A small contrastive image-text model, trained from scratch.
Model: 64-pixel images, encoder arch gmlp, encoder norm layernorm, encoder layers 12, text encoder layers 12.
Training: 10400 steps, batches of 128.
Data: trained on rendered landscapes of hills, water and sky, 145000 training examples.
Rows from block 8 of the text encoder, named by matrix and row number. Rows with one number belong to one attention dimension. Each number is 128 + 24 x the weight over the matrix's rms, rounded and kept within 0 to 255. All counts start at 0. Numbers have three digits each.
# v: attention query, key and value (stacked) (text_encoder.blocks.8.attn.qkv.weight, 576x192, the v third), inputs 96-191
# proj: attention output (text_encoder.blocks.8.attn.proj.weight, 192x192, transposed), outputs 96-191
v.16:115113139133142142181134106157124104107146122111135115157146114115111156113118137154090112098138129141146181123165154151119149153126154136147113124127119143135112156159143143109132128096174144125173127102127113097134109142135148137112144107155143148094133145127118149117153126139140113125
v.17:120096157131126087130124093156140124145119136145123162132129153124130129142107123137131172092112153131107154134088092086109116127119143109119132155123157127148147151135108131123153153094087133084118088178112144122139110113086092099161128111140127152140149108143141126113108141115102121087
v.18:147150116111124149113134139171130156151143147128120107170104150129179141079145117119154144134148156121130072132107119152151092132152106100134127088132148119119140138113136123109137104101120109138119138149139099112113108117119106132096082079178125091127145116152140067131099127115160122128
v.19:129158111117141179124115144121105134132102132125153116181142110133131100113131102125159101117139149135106142121124098174170137177125125142157149157133130139110112130138154123099111127142124130129120130111113096158116118119176161147114096168172159106110136145094137126121107103129175061116
v.20:129118149138086094119115114142178100127117103102128133098120144120094133175109122114129174119097143120135139143134127111101132133146129094127130133158131152178181155108134146134132122141132117124149124151112168127152142167124145105169153114130134146114116137097176135122144131147115125124
v.21:158144134142143150112139136127122121127092111129166134147145147154113113111117127153131112141113124116128129121127125107151164091108126102145129120139132141163117158113114146120137138114144135124109144110140119118116122122100104117151152107136125168122155134094158144144143142144093104113
v.22:109135113127117161140128121098101098145149141098083130148155107142112165149157137133100109111147160173132084141170124147145101102165122139140117114116102126130102155139108163094059122114098144139158120105078095099103112147145134165065106162129176077128086125125136125097115154119159078152
v.23:130123135109130137117131128131107154116170085106134140116150106130132131153128120140154141140137110149118124179124104163098118083100139165125143192189114118151116131085130162105118113117123133123178129148151151130141160130124122123164149126106132107142154163136141168135124135107097132120
v.24:129156122108132112110147107116123161151118115166127085158103123153158141107124110144130124138154162128117154134117081107113119150120127158127101128124110122117116127139154127133123088114161146135083143141140107167117099101146126129125087099162093178139123150199132119112133136126125128135
v.25:120126120134137123143155110152165100098123124102154147158142123129116134120149138094158129123111124113132157126127143120074139144120127131133119143150146146154135156118131130113116123153145133156124141113143148131106129133123142147157160123105100144143137115110134148130111106147116134120
v.26:137129145152085142131130099113145121122138151117131145102133117118121108154156136125141148089132154098096126142135110084121149130085084118134135137129101111118141108078117110115098113103100089168160113143143146128084130147116122106162133126107115119176152135129153132145118134088147160125
v.27:108113108115113135162154178154131140168159104133123135132141142137125134100122104104106121155129139125096090131119159147127116090128143147156133112101097140107121129123118098132098114113121109112127109111107115126126132114130130102130140112133132109135127113110128093108128140099137112107
v.28:146118110119121129158122142141168126125102153122153151136134115128116156141150142131150146153144139110101102119120140155126133123137129101163141138144144142110084150124158141130105133145113111103130101153136146118125130124147120117154139124119091096146124096145135165138150134135118120122
v.29:135141132123097136098118107139153126117156115125108156162131099149137132101139112130189160097107125129102091141131182120112141102115142137160130145127141127127127125142118139118108131148090118150135117110136112103132125146114108091148138148160140114129113110123133138151104124136138151157
v.30:168108132143136104195104133078155132107103118111120126095110103108127090140120139083087102132111053151185127076150131169129137164155169119107139111167145193123160139116143152170131148113201151141158135122123158083123144125121113122113175166135130194072086103141065175123155082155078111136
v.31:097148118128159153081155138177091138157119122146104084149135115151175136108121155144148122091160143145129125131112083098137123129109108149123079104098095117142098096154144154064120087096097130124140162166114098145125076155109089143096089105156125111125117161138140121108104139125161137119
v.32:154152160153133129140113119126125136141124105147147116122120127105136124086113165137107149124140112131120118149114128119170093149137132123157135100132141132129109099149150130126145128135134126094114146134138154121146101108133116125133141156142131116123151136103111121109147134105127128133
v.33:118082112108112161165097099146138104099164104098124159125152133115105133178151133116125121169096129146146093114138143127128118095139152095146152136151154109142117120066105124142131126135145157114152079109119150143107154156110173132158157137134125145151096092076139143141168125111112103129
v.34:108090114138121154105143107171100114130147181171126174146122137139121132140154092127158144130156152138096109103105106103112152097119129135140125153094135130097134146146113122135134111110097129118128097138105113115167127135110136126124116089105148122145120167109138153139102123113165128149
v.35:133162109128147127120086142132153120124096170133128138136103120127113129090140151150103135141103087132087138109125129125122115136097150139152137132140110123159107122143132127098105138123178142112132145113141160114113116114146128156102134140109123122111138161143132135126174100128129113147
v.36:074130163126117111115099108132133131106111127104132122131138124125117116153078095156157132144074140111103117134145125129122146071147116109150100172115148116142138139117128115128119147155067129140133107136141146091128148172105094101119142116116114130168142174143142159147104117087126169136
v.37:148133116142117153142117126110115105125087122133119122139168126105152119134168138149147110124119133127108137151143140127109116078137102135150128120135127120133087123143135131125083083082130175138162108128120118112097144107119152171129138160093135127118143139107145143143151119141126090111
v.38:150076135135152107167171151120132105098144099135143143116142150138167126139105143117113146147145100135115129095138113140174088137186152134136119124149129184126120125158125102181141155154157127124150142104145114106155174126164157133107131130123139141096112109167105136100148109141067115106
v.39:139143103141121153143101146111122164135124128099119158103125080099106159134103095107143156146147136145112113132123150138130134149129118104122136145128116125099156106132121117106134157122109138148095105115131119130110133151127154117159139119119107097106126142106124147142135126114133093146
v.40:095178143108134127038097136144088116192171118176163129160119109107131120123121110163188131097134145119095121166100093097120154120116109108110103152119128093148117108112126104115130134105080130119095135162126123158137088146116115114118117093129152078122161145110136135155083184122135158103
v.41:111099169142096125157118133115129134154159148105127129113122132144114159127144120125125153119142149127152088146129129118107148138149126132119110123112144128134142124128146124137143133129116087113127122121154161136124137136132100164135129113126103122126140085134080126111109127146117113107
v.42:100081149130121112142136142134136125129124113132114118163112119095102140116112093112121176129121120076161104140102134132113165147130138148118122117116132096087144157162117128134141091147138095107087117118147124136161118154155084129146120126130109068060141157150095127099102080101133151114
v.43:117090142136134089148109148129137122116135119091102136082101152121148110124155146074112146141104116100129112105138136170127123158135112137149101124116143122127152130124152157121150122114163143122097131148126124136139154114129123138104117089178091139127091111148110112112173113149104158120
v.44:107081121123108089161111165111158148121150143126114147130134082152127128092093063143143132145092096084126120126152153086128176109130135125114124184121179164150175129089119135144118170133101095139115119121120125116140178183120094085140119136165166149072116141129089128155118118122098197102
v.45:126151141131140144134117107152121107149117121143127099141123117123138124138134129149151110100141139095135104144141070088112145178108147112142122110141129116113098118119155129167125124152126152127115110142153129154136142100163126117131118147138178127139104159146177134130141135133127155129
v.46:112126131126133137103131132121123116089134124108146129113137108121128129128132140122095113137094137152127122112137120097101140153153131144161138111132110156125113129132138136100114110120157132135120145097119074142121107117153174140114134117058122106108098118112120139121144158115111113114
v.47:157116143137094128136088133123165082136139134102103138114121130116121145148128146116123158135090127103129156121157154103118161146101119087123123159128151126111167155110118101145112129161143135137153086097152172118114176125137150108138151098120136141126116129109109141145181102114105138121
v.48:168096128112142087183133117091137120162147135132120126103124142116131126120091149106130172134145077125137137106121141142150138145123139138130148079142145134138134126110120145158157153179115129110116138123149180098182178136147093133123152127135101139070136109142081135117119078137112136113
v.49:125103123124115121126158108137131147144151116128138102135136109140145128164134136136111136132109118134126120143126128106155104109138156186079111131123124099129142113141140133128129146110134144118128123136117151164127157132129119135117120117113126132152145143132141193105153131099096121134
v.50:147128143137107116128131085094170105137124117129134188101149101103112135166112093092122129134112102108108108116126171115123144093133140110147187134144127107127123144118123085111149145134113138167135101105141133188108150127107130120173133121106086114146173123111138159180172112121088117161
v.51:127129137137121116100135086131185103124151148138153175109108164137133116107128138114145113150124112123143144108101132159129154136120153147146167110137099129126106124127156126137138133132130142128135145145141151154131111121139120141169137127128077120129103104144098139128133111137107138122
v.52:115122142137137137187110126142151129127133135136114159129097144087097139102112128106074146129129125103146127068132128125152108107130165101179113113120165160117161135115120130174146179127098128130138145133145128067195143149077149096131179161127116135116114089122121138112117093122084146144
v.53:146133078113146139129156134129139121103123111093121154098160132141118119156122161092143116136122104136118160118164117108109116111129156158137115090145136148133132122117141132149107142108076141142132105131138165149155154115126179086139177129110133130157095148069141139141131144135145127149
v.54:116151118143124147071127142091130118115102109094120133138128121135164134142165096146110155118120111109085071100155124127100119131108150132083126124117141113123087120138132144101120117161129144137145155114095139146104118130119153156145102134061142110171125160130129137138167147147154122116
v.55:173126106138132135127145111159121121120134103137136163134116116123112111160130119147140109118106107166148131146144155120132107153112133141148144112128120135125124150114094084135128110097126163135144149114151155154123108106136110152121122102101125151145135093112170129165162171144143118138
v.56:114183102142131157078141131115125117134085113121181096115119149115161128132138142129119099167145162114106151117128108139095142179130130153097137129154080100141093118128134129078184093129177118140136150123146113164131109057126147151098121157139125111139128142132169125094125116121183104140
v.57:146116121153122155135133152143081126109142116105143124125125171126152114104135179126125145086116133154145153139099103160160118123132137154124134100158110119116116091171156123131098125123149134104105106144151097116141161101144157153079119119101115113126113115150138110095134106145124072143
v.58:110101169126136089132128102112172109140136119129123101134082122123084101067089134124082142110117095141176129123141110120142140147117151141110114108134143105142181139119145150137144142104109151125131177131154116131129152152176098122133179164141117173072110195130110165129113096168082156121
v.59:145085084140115117109092133065161108122100112104121160104138115127137148143125143132118115143099080151148151139152141110094123154104130148125156141146138135133116123121147133109118164143136143157124080141103150103106141128122141129105158112141121130132122154073122158158188102118093129152
v.60:100142153123123125076141133141135111101104121131104089115108121159167131136157155136108148128164129124104113103160137087122139130127137107102128130102138092121134145124103134129126127134187156091123138132125153132119118101108128120144094124110143165198142164154156107130142173128115151135
v.61:140129132169057128114106115128169167113148109125134156107108112072089140123104115089176161096097119123101074139137137068102137125082109111126111148116146088183195169113109089101120155115144100124118095158150143143138132154094115095181140108117120126147109104143146160161119105125084142116
v.62:107134140106118149126093100155078178129151106126095125191119192145117144124068108167115126100166139143106128144090095145190122103141136148098101113119148082116147165155131130149140118136142164158112156136117098144169126122120092117120128165151125149136136115167156112121114143106125089130
v.63:150115120109121121082159116145094116165164100167119132130111131124139132156147151174104116117137129107089145161082099117148151115165100126145113103091164101144111128153107144134121137092105065123119158147127129136122111131099080118130083091149148165147142114133145079113111156099174118108
v.64:149088138129088131123110079117142119051138145104159165095169147130105114136136096154153136124087109143148106120134144106149151163131152110153144134133127170100143125105097145152100139154105169142175082127087133169141112139111121124134147159110122125159089136143097165123127112123097146156
v.65:127151143176146136102138135183127146129124102140106141140139143157131138096107088124157147116092164132116144113104120132119102143147137118126140184140120070115143124145150121111107095128141140125158108137103137159141102133113077123137093115130143133125130161138167128176145186083144098103
v.66:095170085126138145106140149162132167170131135111111095178120102110120163132101107121186158160160152133124163165129117102108130175103155132137117153162073076168163127158160138087125096129116151094140162091123087169141116133104129126078101125183135155122135114147126084162131141089157089107
v.67:132162114127160136116126183122123114184144122176113100153119128096115082103124117133101126132171143116113130104082081109131150124119123156127119097151111120142122138162143158099144119112124113072127155109107100103095128120108141094075119134135169107067161144130156109091133109151152150108
v.68:107149124121118111100140164122126150129107169160117100128108103125132130126133117109071141131177145082115141127169113144136125147128154163115114154130120104129098110160156119119119124143136111122133140144116132100096160141165159125086120142145145144112106136102094131083124122109157107099
v.69:156108115158109137108156074170135121116123119127128115123149130114122124158128108137155138127096156163117158121138159079129154162113121124129151109128184150116148169073107106148165128129132156133152107116130158129135107162086083137205153099065109136168116127143167171156108174126090116134
v.70:145102128119114176164141101109112129076117116098168126070130159129091109170132127122131094132127112134120100142117153142142147155128167114106131123111110169129161163083117138147116180136132170155138104154118131128110133155107129167170118137070120134186147125143118175117101083093117151166
v.71:138108141133087178150114120128156157098130089127137156111146126152089172164123095112140143132111101144130131097122166157162083143130158100120153179147117173100210142076134134215138134141159147160157103123125216170152139155137162123168159069105159109177107122162097165214089138091122143129
v.72:124096137134108141110165108130109131169122125152134134092072151120120082070175176125100099094137107115145130107148116066113121104120115135172123108096156105101085151104077131110145155132154066156136099147163167124099143126134106111165116146083075153138154102121147069104105146157065140120
v.73:155109087106147150129141122124098113069096144086115146117132116134164162172134135102193138162143120114089129154154141153110141180108132120147123165110130173147105125107095128129153165130161155145079128174138151161099132123117123163151140130109087188153155125096108128103135189114117130131
v.74:114102132126113135141107117097149088132156093145131130115145140112136120145129111143092155126151118125141107115147152116123126123132155144113150127126140174114125103114121145144097161160123125142138141111125127109128138130107127136161130128135137145141149126144072139109096101134107128113
v.75:136128150135138161146149126114101136135153132138128129150116128108111066131143099105100141094133121124145100100118104166130149122129111129111169090127134127126120105138143126111100120061096087136165101114121106134102144117133121106162130174145137115100128126115164142110113094168122138133
v.76:096109166107109128161136149114120135141108162152150161140121143118145097133156138123107104129158077110123172110144130135147151142114115107136132138155142164112065103094135111124123146121151080124149128126129162091106121130136169100116186151087124123114110077142110148121131092165087148106
v.77:130107113140132085098106089101105149126126105121123115178149141133117092113158101113105156154159156132126112119129119125147139144108146154143122140128128154128137118159129154154150123155119118119103130135108089124145121132116126109118122111147148119099081112115115153104140098141120128147
v.78:127073149140103129155149118100130136099077107113130199095171132153095114124129137123127139131095083110111105121163188087153132125132158085117132130116165182145146130075089095166137206133137125189113106115120177182115142132100130151196133150098118141160097133163107144133124076142081126152
v.79:130163111116158114115141086150080054148157131092118132112151146133146107133089166181114137126093153136110070106118115121131170079102101154141099124090131115174110143117133066117191143141183087108120134190181153152121138145130112104155142141123076147088164149132133084087111135158082132125
v.80:119124119111136146116125150127125118134145115171126109149121149133097092113106142104090153078124149107142096111124115109114109144103142140124144117138133136119132128158139164111147119124120096128133138124128125140124156102148135123113111145140128147098115139121128080128129133159137130130
v.81:180112132116138113092119107138093111103122113119124116103114106115141082108133125149123115105096124119113119136092109084093148120130047146108118128135149114135086130116120121122154169123140093116135083126119130114137132133115094105174097097127118149108152136108136102103128154147078143082
v.82:117138106154111130085136129127110142121137104112089127178114111101123118134106108140138113141097117152122152114119126112143141129139100144132150110127121116132105141120137125133083133117128135071098112121127123103146128119083118142107118110116138153142115136123121112169148164139152132074
v.83:128130112102116138132107105133137145080100134128124149151173140142126162141090131132103118117164114136158130163126155145103128142128118119106120145113137159176148122133147143155137127163101152119114114132101098108117101119118137135160088140158109124125115112120114135124107117115164144137
proj.16:122129142138101143119121124112135129139145153128134103131122162142130130123132104100117140148131115142150127138123149142125144124112123143132127113116128107135149123128155123107131156142116142157140122146128136121128101123116118145123089121130109141112126136143114116115127109136112140162
proj.17:116130136129147117115144125152116147112108132157131127120131064116112128110139143158139110113134134093111130133148120115147108147140116091126141144126125156114092131129105118131144116127163101107115144122144123138109159118133148120116161118118138100138138136108152130133146155114141133084
proj.18:136119071156161130132154116138136096107120097128173150135123076127083098130076098098112111150100145164156162122161152159134090127160123143144132140143100135132167130086134086130131116107101167105177103116139131100140113151133135115168196114114103160158145056099171131137156158108092128053
proj.19:147116085138118104126127127119158113129152110125116146141127157123133127125092121098107137148103121147160155125132169154131120115121129170124105114129136119157176115118123105129132141134085176149162103134126115122151071167121096140156126144129094154148099110137119125134129118123111138135
proj.20:126135161115093109137127134133118135122125159124092117109134135117169155119158162160126140131168129099101107131121097102120156138121118107117128117121152153116093126133109130118142138147160090148067131150139114157117132132135135143116112131126151091125125179122110118144132129133152127144
proj.21:126120137096135106140122147148128148126107117134114128134113115128140113133145128151143129109162125119102119136123127121115133122139140129136132137115125129135123130132118137133138114107149113128097138126121131137122161137110126135124153118139148137109104145144103128140128149103126148121
proj.22:163129081133116132116131122097147111152165100107126138156130158146119126123076127087106144155108112158176154100138167160113128098125160199132104107150146134155190138103146100131118149122063166152181103131109115110176073165113104136180117149139087158157110103131109120124117105107103137141
proj.23:142124139104108088140127132131128137131136124118099135129129123116160156118135156140120143127153127101105125120123115114117144138123134127104125112135158150127114124128110133134141128130138113150096122143133109151134118135135125141130123138136128116127112155126109123143132125126139122134
proj.24:117117106098192138118131122133136137103054062130193151105114091147104101138120111112138109113101124162143124138122157112145121120149119130154136140130110116130119144117140129132132084088127122099167130094121150128128184125110145136132197112118161170122130103099152144134125136132109141090
proj.25:135124171101102109138119137122130138143139143120102111124115159114147138141157147141128142118163135113109112137099115114116145122119130128123134118111135125130128123134115144119135138139154120151082134141125128133134130130123124146107107128137141126108118173153096125129124133132145135161
proj.26:154115116113136079125143127147131131126124092127113144131135100094141154134118162152141125115147134104128141115126123111133122131146148134113122137137144158133142135136091131143145103117135108120113124117142093144149108152145130125152159136145145132140115121133141123150147165105118122098
proj.27:127127095195124145128135118128119094124185167131113108145137115106099116115095109117094120135094122123149157110171120156137095135113104130126135128127121125138157113121152115146101147153103173112160125155136109108122073115149130106146093150126079122144167089124149116121142123115113105107
proj.28:131136143153099117150119135122126104126132161123105132103122152088161149126132145139119139146156147114095120144130113103105144131121121112115126113129130128103130113122118123135143129161134115138090106147162100142112107119141131133127106144119124095131145128123117103147145134148131108144
proj.29:151122111132095090134131120126129131143177135126104133136123098125135149122120172132110136141118117099140157096144131131128119130130142149102134126157163149143143138124110119134134134116119133148128123135134099127150081150141126126157126144134101111153115146118129125149139122105143119091
proj.30:066153203150084213116095146080117132150145210139119082112125186135122123144177078121137145123134117151092074177130091120120164127094097076142132118096106105080063096144173139106114188171146088157104131164147169106082158058118125129069049145098128066083173141143110131075088080169151117209
proj.31:155115069104194104111137118147147131121097060122178151149105077156100098127081101094134108133096125148179151114124179139136093126160150174151131123149121126161163157097107104126147105066100171116164125093107153123158132170102124134173206108129126207149102096116154135137136161096084154061
proj.32:127129108143136143125127137128133115131122140133145121130122128138121112127128105116123108134120136137139126134135127134135121127124126122130127128122099114121129133125133138123123130120130147128141129122127134113124125127119136129126128114133124138125128107127147133117133124127110133129
proj.33:120141167166064121143105142108101111145190208121069097118130184110169149116148161145107168146157115094111120127135087113107167134092119121114131103120152143115109098141156135130135166186146119161085138172155097138125085097153124138108037166126108067102165172143090109125120099148157096187
proj.34:155122101145128084130140128145108115126159117128116131143135094112125146110098162151104124130120139108135152094157122132133106140138145145114131128148135153144136133117108119149128119123126142117129125138139081135138084152154135124158138140137115117167121127121159128145144148100125114079
proj.35:129134146103094119136120122108149123135140147118114125121115177137147131126148129117123158140133103136129121148101129138121148113114130139130118113122133113139146125139132134105131148142129144165111116146104132137131114143101107145108098131128114130112107151140098120114114106133131144176
proj.36:146122163100123097114121111119105169152157125153099107140143098136128156106164174157149123109131125081131141097122104128149117139135149127098133146144173160132090155141122142127131145110158092128102170115127114122143138131140145123121113128138152098133111195140129134116114116117162124115
proj.37:136137121137100099146124145134135105137142132111095128129112187115166129127114123124117148135154136134119118130118141124102137113124135155133111105118128105133163112123131134127136133149113144150108114148123112143140094143126105139144100147145118142114119124149088114141118130135114134160
proj.38:100158164182097192130103156093114103148177219141100075130132173125137112127150106119115147140127123138114104153151087131113147123101111103133129120106117102097117099134154126116104186193147140139112120160149146092095117079133120132083053143114091083104172133142114117093124108153130116186
proj.39:125119125154092109144139116134126102119162160121098122118144139096139149129134143146108145125130120104118138127137100124131131163117116103117126130121148129122121113136133133135136136162124125130106120151146106130119087129145122120131091137125102095141140124125120120143134125133138103136
proj.40:166104074093184060119142106171133148096078052111168173132115038137117137121094151140138095123115148116148161096123170108143089135162154156130142149152138157160147165106085117134153057067133128113153133090121117153164134188138145126174220093146153179170095113104160140171149177102111125035
proj.41:105118140157129138137138112139120125101127153137131133118158105113119143137133131138134122119125134119117126143163104126125118159121103084122142151127114135106099128129127131140122115148151104108135121134140121124112134110158136110119132116111121084147152113109146129139140127141144100111
proj.42:102121123145156178119133110129124142104114124138171146115149079137095125134130113123148107126100132139130132156159125127136121153140112086129141149130112132116102138117138127137110119111134105103161132099134144112114154119130151098120153099100129112142139111112158146135144123145135121098
proj.43:107130142142122165131127125133127125115107159135143128102144134119130132134143113128132122123136142129110111164136113106117142141116095077126136146118123119102104121136129144131121119140146104125119121136145136137111146110130145118108124112108134102120153127118132129145132141155132111143
proj.44:110126161137100129131119109115104164131159165154107118119154096126119159120164152162125113104118123085103129121147094119150127160108114084094139147145145150108081135144126154141107143131162085119110161140147122127115138092158146100104089123117132065143139165120139133117123091144180109115
proj.45:124124113077151119131138129145148148097069075120159165116122116136129129128131122129147125121132136150127132138104153112134135118146119139132133134118114130150115140122098128127147096095137116114141124098116137149137159155117127134129195110125154162129097124119132142144134152124117151103
proj.46:137131130111125140117112135110139125137113122110132114127123179137131111138120111120126139138135118154130101140111149129117149109119132155148110115122128101138145123122158134117128128139112140153127108130114129131137131120116122154117110133141129164106127136133095117118108122150124140171
proj.47:109136165133076117143119140135104150124150179140088115106141146099167159125163163162122134124153130095081116141121089106119148144108100073099134134115140139102081109148122149131139129174166083132085141142158103145109132102159133129105074132125133064123143166127119119135130119153163093159
proj.48:082135181170118189134119130117108127124142203145118102106145132110119140139166110126134120121128144123101109171151084121126144147110081060126145148116101114078087113138149136128112156147158092120111131149162146103083155080148146106080077111090119063114171136125131125113134118163149112148
proj.49:132131128135128135118121124140123134125126136131141130129116117135112114130136107115132109136119116120131131128143136131127122128135126129140145140134119131126134129127134132123126124121129140112136132132137131126122137124128132121129134126131120133132127130129127130130125132123118134115
proj.50:140137166131093096138126136132112136139160163134068111127127141102159150120157167159123147130160134077097124118122099110119146130110135110118118119129143139114113111134115149127126139151151109136081138148141106142122114124139126137116090146135137093110129157147113120131118129126146117153
proj.51:124128141147133145141126123131117114122111141121134122115128138115134130137137123127121125128145129135115109150120128120121141134124115118138134135115113120121121120133138136118123114140139114127111123128151135124107143117131133119108124123130144128110146119124122121126136132150133117150
proj.52:099141183177097172110117137111108136143191219150087090138144135121108150118163118135131139122119110094117122127160077155138128135098122081110142147125123135105095124162141139128102183169150122134107142148139127090101120083136124099091042131113102050123171162149122128085122105133160107158
proj.53:133140141155093130130126154113117112139162173117087106133126178108155135117132140144120154132164145109115114130127100116102156130114131132123116113126137117115136113126135131117127150167127114152086110154145103137129095127125122145119073153144125112122159136143108113137126123137126113165
proj.54:156128130078133098118136126138151147140097062116140155129130157137153135128118139120140135137149137134134137133089161120127142105142149153135115113131143135149147142120106126122155111102111106157126119115109127145160134160094119153142166139136146163120082136129111137147125130120116154131
proj.55:146152145123115085136121143128127132140150136136098090138093149125147108120137137139112141131146105115129133098115128128122121109118156153137109105124134115146146112137124147109139149145140159144096138158119128140121100132112118162126110163160124170118120139147119122101126137091121136139
proj.56:131127090087173128132136128146153112095044060108181160123111123140130093141101096105143122136134138190129114148106173114120128112158122153158130122109106106131154123106127103134139085105113133117153096102107141143132162152105125159149205114138171195113120077132128143143139163133088142119
proj.57:114129118152139160131122133127141102127127156123144127130112145140117104133116083099108129145124118170151132138131139149125109120133126147138120124110105100133161112115143127119112136147105172131150112135123147111118111123115118126123109128134102156114132101133121133116125127140107137146
proj.58:100122187098127173118124109111120171117121158150139124109152126148109160135196127138167112103108113113102099157113106132137134165111117068111150158119124141105059159153125140115123162120158076129127159131120160117112173096109143107096110092108142070118112179140126159106111097154170148136
proj.59:111136172106090134141116138114116129134110158114113127106125191110173146137157152139131151122170137130092094161095117094108163131109116102125130118114146129106101107142136133123131133153142079157081122137134116142116150112126123144106091136134153095094134168139078124135118099175151117200
proj.60:144128122091151091123134126143132152136092069123141142132106109144138122132131139132144113125146133128125125120089153124130142104143150154134124117131129132143125138135106133117147110089130121137120139102110135148150149152108128148130171132145150164109092145124122138130123150104120150118
proj.61:128129159127100081150141131154101165131138149149091124130136095111150160113174186178130130114158136069106144113123102101135139152121132093098152131133150159120081134147101143133145130132178091125070152129152099158116133117157158121113122126138144078127134182113133132145150146122162102110
proj.62:118134091141157148103128119130133149122142116145162119139133099181088100127125098099117110138077101141161146106154155163150097123135139161141133141138120120134125150119146106124105133102119172107179150100104151102128110117122138126135131117132112145143129117126161134109130110108118139094
proj.63:158126090134177104126138120153120150134122094149133126141095059135104115117102127127129100124103137120150161094140145143140088117149156160134139122140125131152148143118108116126133107093132175114151137115124139126146118150125137129152178121143112179145113104120153128130151165080101137061
proj.64:126116152162122138141109148127065122147162195132082102132141135115153104125148122170116148122132155112095120121143087108090147147110117129139142115122119121128143135150146114124114121143153085136081112161128123152135126109134138147098104130159133092094152165186072115118139087149152128136
proj.65:137124189096110095142131124139112095145133068134130131112082082114120086128125181159137164097178130094106097084110113093123128100141135138102120137138161149098116071111106146121161151086130103138111173134150120147087129111111132165173153141118162132136180132097168135126101122096130161079
proj.66:138115173084121114114147112124132082133113033140163134099072072114074087127102182114133151093169120105125097084103152098134138099153127145110108147152158144092113064097104158109164157075114108125135173110138142137090134123097119166186171138085159139156203108056187142137103127096114162055
proj.67:114114103108115149118128100144167118075107105129166149104136115146090147126110131105136107143123097150168145143144159145147115123132105126121113155140134130138128114094121130125142145112115169122172122125138131122110115124131112113167142132107109135159113088094141137130102154116116119141
proj.68:118122116116120155107135098112163115130114080124182147119134118141091139130106124090128110143108119154160142127124170144156123122128120133130116142137127120131116127105131119124120138121108153125178130119123130117124130127119128112150137132089123137156126096087165137126114127134115127139
proj.69:151140162111147082147126167160089141147135135137080118140113113106166112131142158175126145118157140090098113106117098111108124114131160138115130109123146138133133117148106131145149107116141093127076137128127106150141124134138138157107123134169146137109141161157109122135138135123140133090
proj.70:134130131168162133124110156115114154160159186135087111143148153128158130108166119124115148124113153117126117146125098132105144146125136118138149093131125132124145166175146108133109107144121097137107119131113123122175126143132135128081117125157145112092107165189080119134138113161138102157
proj.71:091135196122123138152123161120058092174162160162111112128112120103142038119160172176097191089156127113068060111142067102093167124131106109121135096132149124088136070137138143108123152132128060165094150183139155151100136088117118171142128146121166072100210173150129114128111074137154160085
proj.72:144131071160151102117119127141157179108124159110102131163159169138159201130142090116139093160100123134158177152128138155136108140113137116140143136101103130173147173141122109133114107159144170109125096102114102109168114166145141087081104119170105151131034129164083129124154178126132090173
proj.73:157147146115162100125153135104142128185124070130119117169105128128131124132110132102142123118121137109129132112088122126144125113159172149139136106140133128131138153140128123126132126117088114130126159095121118123153150154124139159112146140129152165110129133119178128131146117145129143109
proj.74:120127117157117141142113141133106135124158187121105119134151152114154126120157119147114131141117137140116127140143101130107130148100121116124147112124119123126129142136142119132112125152160120127104107146127134139136101121138126109104094119150108105119118156170080118118140119139144111154
proj.75:120118091137128141128111117135159144110133166122126141127171158139147168127151119123112113154105122148152148156149138157122129147111104127131128131120113120157143143132137123129111121161142156129146092134115119126145101133138117099118103121140097119139079127153085135120125135134132104179
proj.76:121137091156131142125135127133130144118136175123121142131167162136150164129134093138119110147092130157136147153143122152122111157115121113142123111105103125159139157141140113132115113154137146126136090134116123124138111131144122097104106113149093109123080126163101116115137129147136098172
proj.77:128124140135120149129123117115120122129132133127146134116131126142115114129125124115122134138130122131133131127136134132128136124123121128122119134134114126115128128118137126121123133129128133135128130139135140135128125113120121136146125133124108127125145121127134137126118120136131139128
proj.78:130130136131144119153109153128087139157179190141083120152148177117177115124175118169090157118105152136101116147125083142080143148111126121121138090113126115138164152161142122142094110161128088160099115160117124141162106126143122137092092123161116097090102169216083118127151081160158121128
proj.79:160135074154163101115117130139163190117115159104105108150146145114151226126141088110150081149105134133163194150117150142146099127128150121134142140098102118175124179142107125141102105156162181104117105079125098101161135160146151079076111122176126168138040115137123122126158200104117091174
proj.80:118121120135115130124111107134128127112131119126147129114134136128128137129137121134118123137128133137128138156139140143123128129128107129131116136127129124121129111107120134120134129123125148120152115134137141133119126113127128110151131128115111120152116103114112136121112145121117125147
proj.81:154137097131150093128129135160156190121124154127089120142146149113170208128150102137132091146127138124157186150123154143151096113130151115124143135086115122179133157151103129136113089143159161114089109090122100110160121157149147092068118115180127158132052136152097129125157206104126103169
proj.82:143138140102117112130143139146129109116121082134136133118104096132121120139108141129133121125140124125118135118112145122140104118144140125136100146125127127126118112124101143132140133110123135122133145119132120139106126127122130141147153138113118137142134118094150138111130147103116128094
proj.83:130134147143133156130131128115116112151129117128139114134117116129111095125123130108129138126129122131117127107123129121131131123134139136143124129131122126108123139119141124128123138124121123132126145121123144131131152120125122154124130131109134132124167133124138131122129107137118143118